config.yaml
loss: "softmax"
text_encoder_qk_norm: false
text_encoder_parallel_block: false
beta1: 0.95
max_grad_norm: 5.0
weight_decay: 0.2
Rows from block 11 of the audio encoder of a small contrastive audio-text model, named by matrix and row number. Rows with one number belong to one neuron. Each number is 500 + 50 x the weight over its row's rms, rounded and kept within 0 to 999. All counts start at 0. Numbers have three digits each.
After each neuron's rows are labels from the 100 clips, of 14848, where the neuron reaches its highest value: "top examples" is what is common among them; "loudest" is the band of the loudest frequency at the time of the peak. Only what is clearly more common there than usual is listed. The data: simulated sounds of rotating machines with and without faults.
# fc1: MLP up (encoder.blocks.11.mlp.fc1.weight, 512x256), inputs 0-255
# fc2: MLP down (encoder.blocks.11.mlp.fc2.weight, 256x512, transposed), outputs 0-255

fc1.388:544481627480504576525572473493511445545504496500444444475480503514491453396532527464550388469520460531512437382516471571546486548504460525511503448474529454565449508499521498544429544525517532516462412455521384540543448566491482493531562552598500507410487491558529517482495514526473439524489488532443548510516479439413520497470512579568518514414504511511472337459511510663490481510431476516502495491473479522516466465550553535531524463468454426513432503499415517496453507447526528424417525476627469453484513584446597533543500539509576502518452492393525505418533527467485590462496500577492527532538437528410466595474473482505448384333564570472505578497460520480503461521386480510578485601536491502495472464468521497527556526460527478481532605448495514595612399515432484
fc2.388:447558420611489461556503547561436460610516508460500529516529452491469507585496482566507654432462530489454534668449509487503485441405516486574535544508457593532515635490493495450527384506510405496517436454468568477515503454457491506462526515469500524507506518506454447567551496459417528536465500480576532560508469556466469417549423491400449528506486589469512532439486537471528541486466579487492417460582532462455453618501481419469497445516468548473573512491535486414508413533480494576510519543391509480490504482516426501427525472530465471479502500622452481609504489533489522513455473584482523454527598496550403519460593504460509524605469465501568457516589509494541560463547479488496527477439566459481467493511505480489421516567478512477573349561538462500422545441513580
top examples: conveyor
loudest: 1000 to 2000 Hz

fc1.295:591452530463609510515503476484549492539412577547534423530400467500479472577492438542491523566493564473477370554558609496506466490508533428501478479477488550511522468479469561523470497529502516537575553513501461500418429489488486555537521440512467500565495533426566518481466434505468516438541565454451490422463487425458557455422457494524453521478519563511471530432509388536388432484531429492491534426490551547499474528441613510494585470520477506443530452551453624550447528468520499485449500494496517496431543586463558533471495611611531418426600511497542515411517465506487513442566522537524549533446489562476482547470553461518486423508509593557559525410519431515493608558439553461471504595511541485452422411459513512507575428495682556526470555484393486524505461439522531
fc2.295:542524389539453430549527554481531446479653493439478625562492485457485488474573536542508520437558511482454552596480547432474528458465469486470550459484395535505575509605523452449542445533559412475481470499500537437529495514461467521510509532486450525465504449437488473526493557422410509557507436547469543483566544586602457487577539479436494504482510496370571528499589570529511604484455497498493499557510454459571546549571456481519424501428490516472475489430565428428501426608455492558505544496516460469521440464577482442462547523484456483513415478499553561574483523536510596525493497489505510516578518435547334527473560505513487510551461395471455424513513529519556514447636469489536489436471461510475452513507551458575392478512400485408552474479609523456471537473462533
top examples: conveyor; compressor
loudest: 1000 to 2000 Hz

fc1.121:569480483551551530538542492489524550495520508540470472419484417488472373400562527524520422474526463479490507401538417543483531558458396487407523470498529486519459503482476479468468544492632372473466469514577481544571376578532486476497495550483487493476538437498516523503477454415550445486569512541466530460469486460493525462481473585587566459374505483497552421499431444535437474434539465505489529524482508555502530492541594524537474481493416491537477479402420508460527567531520454451483444573598500470508469580446561511548528545555479448497497491386433507413535534454635538439491488543548499514512398466489484575459428417487443487505598537506504557387514507529499454531469511468633482641487482486412558424489516538478635501497502541541593510490523499490552463535464504
fc2.121:516563409569532499524469515552466478586565563452484561550509467502402409577439421589492500466471452435453451572501500496435546546421473528593555503570554504497493547503493440462515483448528425535486445461598458525551406570413437558486474510394462493497558476458474457484525482484495491590504462493542502522579523517550495403558444442441443428398503525544458570507472495558582506450474476455529485447558538575473426542510562483518462471549447540476543532439482444452642502500455549511578436595454422521466464506408394522471555533611501466394570535579475501522458497537512532477471468539567488510527555437505476531475575547537479578527549436510553503456511517534562430464412489454512438534516412431486544489510534457474494486641458556498546457562479473554463595519537555
top examples: speed: slow; compressor
loudest: 2000 to 4000 Hz

fc1.443:479511572510458444459431439463568568527516502509536494453603456536413429508533505401514417529521475590402505372516473524507478489533479502494392528472556484553496486463412576464528460528464430527537557543469426538488529555636428531504512493505417430407580501466524441480494494564444415476537578443436486482530501417473576489463487428466483497446510512641539443562476517415510446522450441502568504522539443477492518544525514460463526437543454477472459451447484588509496504436576538490498581443489577531498490554442446462492559550533641535494462537454451503477495499532495543459435579476449429392459524479513614537530440522471450466503502561573539502490462405456461518466507492587450479502575569418533521474508501491485514465497486529482509545456399543480587364576413452
fc2.443:506482464484458553484577548529485522515494592393543486323401520599534492497448423506479450502504483516614506495495489494527390522513481531596480496493590546460339553456562533494457459541442524451531588411568440561471517566515525476490558446515547470584458557506560491493561453517544476544527521476452539495383524454460545471443428498485516474588464474484518501512458460588584501481524512531502492570514510596497429512622481417574609490557556420529505582413464491518578542469454503437520468507470490543535616450429509581578517502536471507471667548458469508478435377484463497493462472508478487475476509564477537521527530506534514552447475447440485502578474492515513422526521444488536514539457473507525494559427461459418532489495563477452446481460481411544442506562486504
top examples: muffled (low-pass)
loudest: 1000 to 2000 Hz

fc1.226:565488467479521522570557511574415584374538558508444502390486488460470490434488580460401482452472521594416587415450477515494526477587462479435528426444491467591458476571544538545596513467502538543518541524500519538459484457588457511403461594595540479494474515505548465431512452438515471413466525545514459516491476461509498463517486596403530514509495542455580487438446501444485515513546553498513431579517552540471406427449509411479490473467453495608432499531497519486540444419573531559472470545585484467502534529502645476477548539533452519489508526488481448467512441457464575476435550476443496399545473555573429466510501499435394526375498473508568525507561496487417521594422499613467437627456511510478494601521539525512537461494572506483558522512536520520486485493511555
fc2.226:564538510592515435515466495430463391543522487366503456564502506438485491540519505505500577517496506468506417642458467483451485384446529559495610508580448563527541525589487455477501499440580405538528463573522533479480468475476488441445497521475489490442591550531468462480474570480483504568545388493566507472518546558406448514606519474464512570499523481486474534526521587542444535528398554466487525421544572474552526486519474564512445521376447530468537391504472528447485472583520431481578550508506460558525460573559459487583538507505478428487458406558526573556520465541531520457461585491485484524534523423395505485502502441544424521668524497568461483488551502508561537517594419449553510492505411537440530464460537480578453498538430456442538397520545535509530528477496526
top examples: speed: slow; gearbox; pump
loudest: 1000 to 2000 Hz

fc1.258:501522514548509523462524485635373516413434596537515458437450421472492420516414478452520499515452499492513581467482481557559472492579464529445467495552522455498493480473457503571461607508503399485555572476510465502430513411593523518438541458547502486490458578506519486493534487483507560524587487417479522451467517474548493530389498593524455404489508483515471488505436504459560394509631483546504553593536484578487449467575519517459565496538494534485447495521452575505628509430428403472471470510653497564439518571530602542502482515536567509462539500467416573497546464517470526469505504458465412491482476468447513506465491416440452556552553577582529503580538486494395485549480426463492388549526485440479422437477474506469550469431563476477546512604499481542498420534551561
fc2.258:583533484558473481449446492519475507654596593447438503534500500413443501457397442560567527435496429483493501504402497566553561436444454501460521478526484489461481523320457429461471521582499483533458437552534506474537444434369530584568573485454485436490539481499438448463520453558468544510525467534530545467552569543529458532542514506524438361490469509477474533405434500488542493514512456531438407505489501492477508536523474486468503553605535595464546515540539430518532487586530472525609440522513476514436503465601462555413502515534484506423445553577467386554631507513454513577570504649522460509536509469513394542498474485455483483469557526513532484507576552469549493517457449428522510488589522461515483501518557443473486497546447539562548490595510521487505502499524556
top examples: speed: fast; speeding up; conveyor
loudest: 1000 to 2000 Hz

fc1.206:544328524456513483511458450439543574558521594574506487513588487439390508413536563600519401476533496551498520429460472555490520503506386412527471542475446465483550518421490512498507496579598531519466514521520447486530520538451504512524553454504502478514536526526524498535480536455557382545553582502501512530470468481495611493455482539571498578497496542513443448489465488480406493463485431535481491503508489474465587562507460466540539520511513491533447471494597600525510554507586483514519460516515531463500499525496519495504493501475504514475479535296412485507530538423506443491548480617465474478497526516487496564458471478507479375514532479578513536427508473446459479503537442569457575518476551511569461391547562525489546545360484550516425629444528541386430357493508566
fc2.206:470598540525506544565517534510411476455444469472524559460500478490548489508617550463588518429544467536527502539405553566490501536522541448447573428550393542564508489411510447555490499549570497485431587440462558547489565405434483499455548566496553507384523406516488572521478461404487523452551482581541525526495529545506452469530520480436480493497479500418467501444520535421498541437471558431512485509517427508559535497519507534512463485443544504469641445590518479493475419536444394507530584524475433535499376531487478568529530466505514550617388460488511584570464535477519489531520492394534584537488549463522379433472521524484482481544526497449500489515519579541514504397555477461485616459474417564500514565450550489540546453413490470533462398578520444471464574467466561
top examples: speed: slow; gearbox
loudest: 500 to 1000 Hz

fc1.297:544556559417588529473461445495436597441519580553467528430536451475497416422478510504472496476568500490477506373574512573507541521476476520486519487525599468587454404431456538525479565469603464450451569484481513472504518465427495481488575513446416563413551463383516511503505423486512460552497520504464549494525516558476521470440494493519519476373567467570535476528543508476587509452469468340526525550533463458476489445600531502515532420515410583472575474495440530480482518483507440407477477509499508537386441623512540531501489503523485571494458534348515527510534541526553531476520535507509457510461559485516494489487498517468523488435610507506580505458468481508321485417522472433496504548551441404401476504502573498489569447505543462537489546569494534483549388539456541
fc2.297:557572493561433557423499424586414455558540461456441564536531495469504497541463460508579503492481476468486474543509521528580528507584525594533517531557476532483488545391503547517417481540472459497487512440427480521476450445411458574520517452467500472441531483526457481454546558570474522559508434467549534483623546499489415536509463503508397361496497522585462482553480526509598465456551467449479471569542449582510469584572476481398453549576584489364567515535512451506524426488421448396551577429525454468477499441576422573446413401467544630528513531568489500504489579500509568569534505531524479458505520392503470517476551539442566492500547520526522428489535487541579483402457492399512495381548497511541527510539545524484444488532497541510594474588493474525500526519487457
top examples: conveyor
loudest: 1000 to 2000 Hz

fc1.407:554497526469561546448531476541480444531411504531565484515517497472529436445502553507494533534397453452531477510578477462546503435493576517610482477483436461484479484517522506537418457519442510493491467387486389537531464559544599477389510500451473558507484448493491471481495594566443505481528644442480393613440454462490594522431447455524438526448492427547457476518417571490518386475636470462513419434542560504487473512445504547511606392555465480457459491488515495509530515408453575450486454500485418609434580590457481554571530528462585492538615503515487488482506491518509441488444483525442501398481488480499589601525552448475481482484511598495519462472514489515515481438488493514476485524486514493437410448403515474522584519593539476580404578489473442535531519514460527
fc2.407:487580513537509482565524472483470486471609432481419549497599478488511472490555491410552509497545548414533494495498493484401565524542492567438547567531491487547519491636582576510490533366520426570412594482520499548598432539535438553399439549461449538456526485541498477486454523531560476535462452582563464480575497538430408455568480531348591564446511485483516538540537537471521511451480522378505442513518525620526539439503560536494310485432526458510550437502443460539517528442438469448517534519528427461589434531428466506476520455474461502484527402487534598524460613503519512487455566442494505512524500466459496433559464479573480549513525534531473564443477434518544518432443501394466458497496463508486559494476535575518510446522516529461579494511543510566463495502478507
top examples: turbine; speeding up
loudest: 250 to 500 Hz

fc1.45:459461514467453517418503434419482466432433591526491424500529454511505472450481501451477440548492598458535439393584443543542508469552522525491380452485568447540530450468500733540536556451514459518523613505555505495476546494512507478502494452530474513492511542443522517495466500525511433525507534505573519472484467496495545483411436561528525526455541490545459473529529357599507479494588412421543516499528501487447540387505463432513481468499493502487496502520461557555468560412521455500581567522535521449478550540452586486494465447485590494484602510474427504469457512497435576483478539499539369349480519501477609465512501519558496472495526546527539538499403416487410465450490481504474511511541532459445497489512543556402548479581556530626411536483534544478485393484563514
fc2.45:594535489536496487487475517466502504575555579374554594551429496490502546478489567508475470571485457458553593524411538507530507426462484418485568373488435506506556494546580504510565432556513506471474595511455503508578489476515556495475498508502491543488459449523479486467502509528467509464438475558470451508473506548572533506560593511394504558529481527479531528490536539430484506451532546551530452587445543491518492494505431511495472491505594441479501522573522450536533425496463502554483481450545481450475510478578554456500523495391311540576389511486526544609525373428467376508494524509492516552551540496477452470552471542486515510478464397531484571556516492385478574476516498500486541482430484545519401487518507450518429481490485369498473503509528543518328603427492630
top examples: muffled (low-pass); bearing knock; machine: gearbox
loudest: 500 to 1000 Hz

fc1.209:507548499463545527484511421400449518518561509521464559499621399524443503448428460507507478543468507520464469453542481440541579518473416505536468494420558482586543458474507581487444542482572446602437545442494484468487458550532478548475546530572457485460576411391469469531415535551609410580471553538534496509555416528487530455510452576505539519374539527543472506558530541532562530493471514413548446447585496499429534468515555464550408396582430519537472473551509625505495576467545536492462523529477488489434474558492481532517479491473558477440489481438436527540487459434507465433454517533446485468545589541486490492477447554497496480530557551578538487387418478435495533422502447516502479522529464421473503483469597559436466482616600481543559591519484627568523415464518545
fc2.209:502584444521477533577534581621451538583547531469422516450478515538527545610543566488544536426501517482478555497424469536537441428478490441518428517445456510526451573360478499487484375554455502490507451416451448476530535481445543486431551466523536509602403504481550462575560444513387465516485541462489538523465542499459453514475524521466380482503441554446604486377487480416569532487524579567456433532583551445512434522537456490529574415551510503568542474514534453469536465478417508498452457469470484453491558437544549575474511465449481532496486473485479511523583574495470486544524509538433470546543477608561423601495498549359475526469459580505502507558622551506468516482525529524554585480474566430481402507509462491450508497425565493440533489543507412524498520506470570
top examples: speed: slow; turbine; air leak
loudest: 1000 to 2000 Hz

fc1.394:508473494557547430465499396627474539515498507583513490484533463487363435507506510538436511663531529437488537528525489350486513526536491473576504480483481463507483535574532527522502510460593443492478482488496483517484419545524437503452484501476487511571430464508434484553471499482546446474466508485506416473498425578519521480511459559522497473436532503534507508545514461571536476473633496505552513549537564515450485465540517415476509493549398490506391537477532482503655489424417549509465436544555502524459498465477494429497445540525540461486545458479446552575466459493574590434460516480481485410522472472501561599488504474506456548585580493535501524501591391488486459478493501493478372553496523461417426470479551525438531505623513530390555592496637553469398530504446608
fc2.394:524536525569515522632556553454483514584535543430429466428489538527472520535518485488490517455505457521463513540486470482469485497488465437541533409431459482560484576595484488464513389512500477510509431473535469574530383518519474465466494519532528534594424494430578472550549551457478446476409515514505534522512524528418534446504461531404452578471450567452492481451462468501451564479487567552500465503576541468486467564471560443540493371416460399585522431506446450445525500532556500548492407536525502411526518502405611507537577513587425390455538473460494466453553519478446444466484580525419534545550558601505424479482499568435411484491489554563525459480540566549524511477414517550563484605392510519520492496463520490569499440557560528432554440475523495552474604389559557
top examples: turbine; air leak
loudest: 2000 to 4000 Hz

fc1.403:469446535561468532475509498452451510434389584507548491419456464465558540514443464478468503518390541467461521491490505494568430496496492532486376519450542498500459478499408485474503514510486475553546520481505547477431605447657541461486608429591493477615488625509559478522520498509495494565563580413433545426414502452490536507368491612525464508542470524502533513486429440489515468541518518525468530504503534485435478468568529456520621531626474510583433531543476580498492458488508410503476511492546521482506557535479669547488506522563558500435582481456494508513486460544478436506374461519462421453434410604482515574441555511510514489493488502519552489533410489516509494603536552540535439588546483427457467496507473485439517505449506562437505451533452455570534474434537460
fc2.403:550521396560464454523456547510485516573612498443530495571561455468452502475554443552518496419568471480509495535477494537440542470460461523404616522559471537446510560472510454490515527494575426487446462503559548472592450507368464517548421540437501479437565429537387516453483460478475535508574456607521562482507504539586482447575494447489541417487483482465450535480495485523515604460471484501459484484491460598537520526528522526480414580468482589473508503448527427453533534599499468526599438595489479510528387452515434483473542521525426432525414537567463502558464570506531540533509434469660538480544514404525409495492558473553549509554466419457488482460571493552570495426501428408523528448500462508461562466484493466497479526542378581525561478613530467427477465515460474
top examples: speed: fast; conveyor
loudest: 1000 to 2000 Hz

fc1.73:519420460483509543430481445565496550405424580507557445519482487509446524477562532469423347481533469558491484367477549481485487552559472522504465489453505455600462383546526463583496525497491617576445530452493405509502476589601498498396460488522523490470456587524535517491504489500503468463511498489433488552475498377506598521445488594495491514507491531500443514510460468609518479537556550524494537489479557566509387457563597504514538486527509470536370505515477583554544573497442585464454505492580458470502546520445589520541523508473615531515557458447483580425422500484555459461465490495460555489539460530460571525509548565509474512448495512455495567497393484424460375521422534542436509543509504507516444466503474512492629560478550522481460608425443471571537474504478570
fc2.73:660527554562441597461582473423489402714460502433547443424471501564562481481516485511570570515510494535551443549532470541553428503512546490540501527435514611540521567516506461520395469458505401541562484447524521536519496460439490496442522474519490498454459507560565493513537579476453539587499390468438551536463518481349479505508572523528449627487528460509449443540525529514487474504490558539502482485505480487611475537560514533482504449417500398474466419499539556482446535523568486484534629436520426500500472585450505559573506487476530511539447473538496559442508473460423469451445507573452439578493536487401531533474542463430460494519537617569499486546513533493506508479577425471508544491490449501486468501459472481516541476457531405404491429447513470552519440467465510
top examples: speed: fast; air leak; machine: turbine
loudest: 500 to 1000 Hz

fc1.212:498469504512561462491482427510571554571572532605560441444537485519477537402467512510446493552550492539476457491551455444498507419470450471513508573506535400472512433620476588571438634490503468506433465504539501471523485594467406509440585580395482542420516407493460563458405532516556514458539532499509477484496453483577481534415509552503614480360535548594558527449486509489468526402541480450560499467530394475467499515508541552492454556554484532495534484436578538504507567442640526533464505559521583484449526562460441469442516549539465471492484483413454546461517557500577499490468588493610499475431614490477502488531582540555551459509476463523523546427528483468527522504511487465562446516438593454564530472464479558517595505544446548491554514516527560472412574450547495
fc2.212:535565517484459512542558518509496463478563413391436544489494551574553523528481504471480489493516469456486480504511517462506528526563552544444516560534523505458549479559587501453489480427401510528571549441459485560491483511516466484482474500541598467524466523468576511482514580557496521524477322453413509447604569472362407494621548517382511600532477382368559531504530509508538594481485522536480521575477509532555471438450508489482390500499589419511468473518450358525470477493469557458457603455438432397528462450463452539476480491507559485528547523544561561475494502491507513518532465470551500523527537504527444456525548514518474603460483462444511476502421561628550503482521547437464453490511439483521516556470499477543448474511593503387508437497519426627528455517515415
top examples: text has "speed"; speed: medium; pump; air leak
loudest: 500 to 1000 Hz

fc1.92:510678537520476518425489366547497493454426518557529539474455471486477476523423528484533545557474560435481542498509496519602556478554545522594415485533490517616548285473486580527503530440505493547546613461449476456507469505562457549454613456496481497476492505429515505498549511515468466515528473503519502511572503506505501480542489635511450509452549439569526551578553501509587472416585559386520420493492551524479473473536502521479483449584510464486559490606510465547520523420456480429499538462533457496453482535486493515504464481430578526528568470504546657486428439516480390466430558503458391486439466466430547449542516553501481548459587577575522485491404456496473456462539487459485551493508457446471496512462553527436459404522495476530490470482480507548508562478547555
fc2.92:593467516602515463423429412434518403609507553501537460545496526389416440452493471606571563487474506563483462579489450525470490472453458543485494535551510604535554552463409394498478539469586454539461422596527473438537566480445548505489556513439399482444546529591461442502473521500510560520574423535520503524503541493420504514547516470561529546400559465519444524536511516507461463496410496511499503417495535458505547502530492530514495546480467559418511433493535586497498539605540446496569584488537479511435444609581448469516533533527513504412407480508531508465536515518505495472517546546504470559529519397437530589460508407506486402570608529538488444442593447490513485512517397438591548511544483525502504448493567436519508502453377436493495439505504575501538439465450512
top examples: speed: fast; gearbox
loudest: 1000 to 2000 Hz

fc1.476:506447449430522486524594485557431540350530420531451461441519498522500466465509528437428492571454517525519531476556535527459489543620485519502545533537472369468552498575553549547497451467446455523529678477519462552413533488585443515446477520576555513509466607436550531520489477462560432469492550476553449511528479508476490495482488514470519532481538447506495460499433540419444482558513492457521571471536512506472409458413528505495514445425435442545403538436471493554514460326464477477485450556504554518512538497466614535544451444508459500553556450511377525493524517477502515447536496424438427473459512525512503542434433443464412564497589535578514527507559484514396441591485511567523438553406479531533436519505525552505533523560627522439508514510510445466442421596535508
fc2.476:573552547583536485465358471461517515666532575428490571590504521462449506519412492568527551419516466487461470554440506496507600472360428522507472458506527607535471506426426442460520539527521489491429402548469487450568477509387548518541477485392419516464553458488463434489532498561434487531440450538476526535569552499536482501592554485481459460466504555502491570505548477566589532453462507492473418514489520469513566528578469503536503510574531554452607507548498486463488501613488520549511523442511464464421477522585390484452541538486502498403437539479584454518529482530477438555489556590531493566555541481498456468536541563530526451499523448451510479447452535458533583413468494432561535484574469449502514439527557407503446469513412459540486448495490564553529586398478542
top examples: speed: slow; pump; rattle
loudest: 1000 to 2000 Hz

fc1.180:317424561445541521466490428459553554386446432549479464477615472467487492429572484483478453550536595525484484439529493465465560489558501488496510549480488487600654493531460601587449572445548422533493503458470545470515535545548497513439537527536497562440419518456487510527484564469533473522535519508542461537554411611455524460379503489504527545474534474522470451583581470432475527469523491471538540453458495422495509492515528531482497436485515453453455461506613593608517530488590536437485551476487477525463484521474462476506445490449526520498472411431444591492459535543463554448420566490414459488476558549519545514495509424536499447649514471527505515472495468489467495457534464521377492463471489493433492436436536537470534491445537497573485564436550621424481392444450506
fc2.180:416440461454525519457448507549581586438511535541540438584536456456459482459541574592469493392492545531393520431546490442436542543506462508490437531515495475490469527329459504528500510513455527478452406523501404413523488578382514524427578470518504480526497536447505534534487415480541494528527582508519435557551485489484549519448450458611597450472508505520451497526462435499539503479519448469468527482460518475433476542493511484497578536577470566523506548455537507509509576532442544454463517524416513499493502439531481486460466486488541496516564512476488346408540603556485600506577456490601473461503439525622570618488476519498484518455476453439543503488516460532453467577482554508471541452561556460493498467538501526436595600465453562642446515461511493409568471580418457
top examples: reverberation; text has "room"; text has "reverberant"; conveyor
loudest: 1000 to 2000 Hz

fc1.444:539388591421573491378481389408587543438461550550534464479501443484509479428487558537520438581442563430477486403545472494483514536506506518590457517523520535577472445507464536567470583451533487553517545575521537473469511535558517461440530474525465499506483504486542517462436546425542459513563543432426455489444466473457575481497518524590525561377527430557440463564552444508430407490513462465519510491486569410456552440541549518537609432493483433537475492475500606590533560497527489418520523513544486540404531619457566549536492570488537493467492427408467538425438467528550501431456523524469398499444445524421636561503496493486470502512585550531488555472435461467423447591522494516488476578496490422491529485480535496451609506493512474555415554470494564464532492491501516
fc2.444:453437394597471419423485549482517519527602521458613481564458503490515416518432486606427549484495450477549515557555509446436484524471522534483529590544509534439488500507564398432517515491441504515501454535559546533508360498462515485472505464495511395519508583510525514511506464492531525531586503485508458531449541536519491521568515460508550455551463400465479569539451479531495460520463466476421484478496513487520499515390470456515537582492511569479471548409525481455518463554469514569534497568381509587571477449497411494457511478576475505482602542557517407545439435581492532520536408494563458464493473442507585582499546513542453564527458288431489497538510513519541503597530505501525499467475531481513523521514461391468500516521387508507466390521484387389501511590524433
top examples: conveyor; speed: fast; rattle; text has "muffled"
loudest: 1000 to 2000 Hz

fc1.13:471437506421486429495475469525497524397524496489440465488530508488450456422436496509509458575516575566467430366614524462480595497575505506527493606513500439469533499460449605552472597453438604515523516437477350460486552493468502543488569497449447547579473484351501435484512482492545450528509558499461436547602459538426473473494464512501561483433500511552493466571486475496514512471509492467535508481442554515481541472508502466435470503446506473473512520558563470551498575477635521365433548463510513537475464429503358482441459503470620506514502498470525507444549558553499592455458553531405506487491473523506550559453468467534507495410569516488547475490471495510472541504420536511418371520588497471526473549514509560452506455520586493480521543541556597492512330519486470
fc2.13:507514470531522488545482541530427527537555533450443610482488497456441509589499517450547528488514448447528532534390511508479468401398434532473525478506445445523447498396504464487521398601536513434444520560466534462529501443496589494543444524466520537489524486471441512522498484511501446473438503575534503511491580526617496511525534509443473398547472571481546537436503554430475492496450559486456416497546487498483530498459406493580521474562553562507556482491491447518503419508437442597510381501470534486464525486630637502534593511507398471468470487457429499745567475489580431535522559577491514528544533508509403437524466525467481503520493459481512488507536534424458497457491492526569535544462548519497425482513513438530479505508493453566483478527516510496370599491479660
top examples: reverberation; text has "room"; text has "reverberant"; gearbox
loudest: 500 to 1000 Hz

fc1.195:497519497528514499507572428565491505424487475512461462430508509482502454404573502394552421610544475564523458382512509509597555493615426474356506500499476430571505451573518500568451557429516472540471609496467499514515454466526454487396587564545488525438490507579455483485432522493550540493511482499492488481532481560514456502458480569514540475454550448548489475544529531489466548486556561510515544576478484537508523421509507535500475507526514464506492447594509506513455564492530444483495552431607467473477498524512639466506404515425549530565452516527518566463507508453567594447504538425480513490561433493465519465448480406479486440407555510463512506451497482444635507457466450471529459486559476546422413433486581561509539535483573477382596577468535631556508370521450438
fc2.195:534591462526482501564569493529489468731561519421437528479501542504501505494445483487550542444537477461500452562487555525540544516413520504503532502450480505538466600549550470425500394451437484539484419448485479606546464508387468575483446577465516482467521401487478464550531481513509511529360416560505503550537538509422466462581438493424485576493507525470417549417466578555501542457456586481520413495452505543521439566466495458505401491547482489495547462508477402444437561499561540564515505499390463412507472473483460469480498476513479412460460552553480446485548476483496474526515521589464581489582601514547453429445529543464525569423501578540565461513514505491573506441361486508521546511498485533535487536495545532571483535577574516467536411487422511592494521476499531
top examples: conveyor; speed: slow; air leak
loudest: 1000 to 2000 Hz

fc1.34:446438515456506549501510493531522617385436606498544423490521499496500550461495447473445387492554503566466522382499541536551471474484470448539443544418508457585555441502506508572478542532439561509527574425458401463536481559570512481451496465563521503540441568508549446463520526528500489504513492477447546587519466473494609532399493602426451571520480608497452465462501427559563533543534541532493512539461499492494394491589529464475545466554535479535438555499572558571522571495634609484488526439592492464504539469440558512475509498416569517487516570389484480462475470460415444487458481536429465457565590595523509492500556525516538496425430472500507547510442493445506516516433501581406507480508546464531382495530473515501532538523603489438452556426497495584496402437504557
fc2.34:711505523648413540435514467491486440616468454416516412502484499503557468484527540540564589511459501523488534555568472505515465507577506550498510531515524598509532566487464509515380473442514420479496448525463549481510489435448492521458564430580427520504456541540529475565521559526438598578490468454504548517501529500373415538537546483570509511478544436593531463603495498485495455422523521523507534541511501532542477588522499514446516480372503437449497470475525521457426460507468443456500623437546502415483505553552566536492460434527489520519493466587541483429546537511550564472522537504510447534439416414490558561477511530389478461527569599531494460520540484546516521519584488398563492491519490506494502481545487497474520474418486437404544406522585496492544471515390474
top examples: speed: slow; gearbox
loudest: 500 to 1000 Hz

fc1.340:529505602475472541505565432489489379582513502569431474399519509492506428427505491453580422537508482536551391450522461583601547523589526474527479422431478430577547529480500543502422429505511501530547511442472413537532443476475475580531568477510486545450461442542538447510489547558500457554464475535461521513557480492411485509478478538569434535412546475559454395506534525560434449441472453549583483497513518506497532504472513510427468432480502441479493456557517525570471572329570488460459543435540485423450513527453528517511416484461534526487463493460529536447552504456414489447508564543414453510534544483413502523488432459493458397393598606578496555486489471485515450436409496507494539502514490513533412420464577539511520463470629452458508600461495581574497425482499525
fc2.340:435576402545468448577490579588475511590580517432487531531525517512503545556481553490545578460429516460513558619440519467522516421416512500485517529510417540445469568485518519439593392535466485470461459471477545527509527423433529502505475497455564496512511490494445502530508457507459539489470530522558489519492530518558455478594440439430491511570461589457537519409452561434468527470466545468447386511514514490434450563446447455495470518561522590548551527520512438406516380524379476570504465525385542485540508424599428495404506443493402496519532502600461395638546506467533486562558481539508546421539532491591403465487489583497519550550436465486528487547535517484579535499508509541514548432429558518539477542534485520495406552549514536502527397558484476465458594526513495
top examples: conveyor; speeding up
loudest: 1000 to 2000 Hz